From a checkpoint of a small image deblurring model.
Model: 9.1M parameters, arch unet, norm groupnorm.
Training: soap at rate 0.0041, 8000 steps, batches of 128.
Data: 73750 training examples, 13.9 epochs.
Rows from block 7 of a small image deblurring model, named by matrix and row number. Each number is 500 + 50 x the weight over its row's rms, rounded and kept within 0 to 999. All counts start at 0. Numbers have three digits each.
After each channel's rows are labels from the 100 images, of 14976, where the channel reaches its highest value: "lies over" is the class under the peak. Only what is clearly more common there than usual is listed. The data: numbers of one to four digits printed on busy colour backdrops. In brackets: how many of the 100, against the usual share in percent.
# conv: 3x3 conv (model.decb.0.0.conv.weight, 256x512x3x3, standardized in use, each kernel summed), inputs 0-127

conv.4:485508516504514541504530538504521530533547524524511471486515508476503564503529531530530528519492510476515504533566507507520532522480479508502496505539529488537486483483506501521552512535578503491531495519523538507536540535520518529494486517512545531526499537536534514495541541516569504510497543501505510527478517566544514491525549548505514485448486481483547527502505501526514545501539
lies over: digit 4 (52 vs 1.1)

conv.97:534526531530432491531535543525498492511510517522546486516462486497536497518527498526506508517531509511519533485525488498511478498495494488497475529503504559548485458529474477491540565546474491535487488502515524537468502515487515502491478527513453523510459544462529453519483537462515520475548482519531490526524496524456493551525527515455510503500507495518479531527540464555503546506506
lies over: digit 4 (34 vs 1.1)

conv.59:526495523515480527528523528511488510518519528489525470510488515475503505523532444538479489501538520528526514510553488495520500525494497449499495489516533560533512464531482507469511540512535505510507489522533545550479497508485508494499494503532442542515507506522513501491525536496551501533504529529496488530525490530513513497525506525497469535491501517515492528540524522530516558520522
lies over: digit 4 (31 vs 1.1)

conv.129:505427498500454554463538544480497536529544513538578546517438549508479489532484494577488489513538506511439530525467464483537470501549527507563479477463508571452464523545486547472509497505491519531429432509529556512454443482506509455467511561547420514525496487510532444463424528540467495466522411493500524522503565524548493577448484510460466531548485565522480549537505502531475546488502
lies over: digit 0 (30 vs 1)

conv.15:525500525508502529519472513499485537538519517503509480494497535517500523537511460540492509485534501484531491531502506502510509549530497453490523507515522536527516519516507532474519517513536502500482501520518518532501497491491508518496483493521478536530509489509504519513508523531522515511535499517503543508487525543514515486493491529522476506506500518503532539547502541503511547520511
lies over: digit 4 (28 vs 1.1)

conv.240:527439490506538496505547532554526541533489505488481475513462532526481433520494472509511472486536528509460490559502498504466517542526507512465508492481523489519493577508545533518456472523516540485489526510545496539594578470511489483477461540573539485521554493520514524491517504551511503557472525500516532515467502501496473509504496475532492516478434492458473462532497545462502477472512
lies over: digit 4 (35 vs 1.1)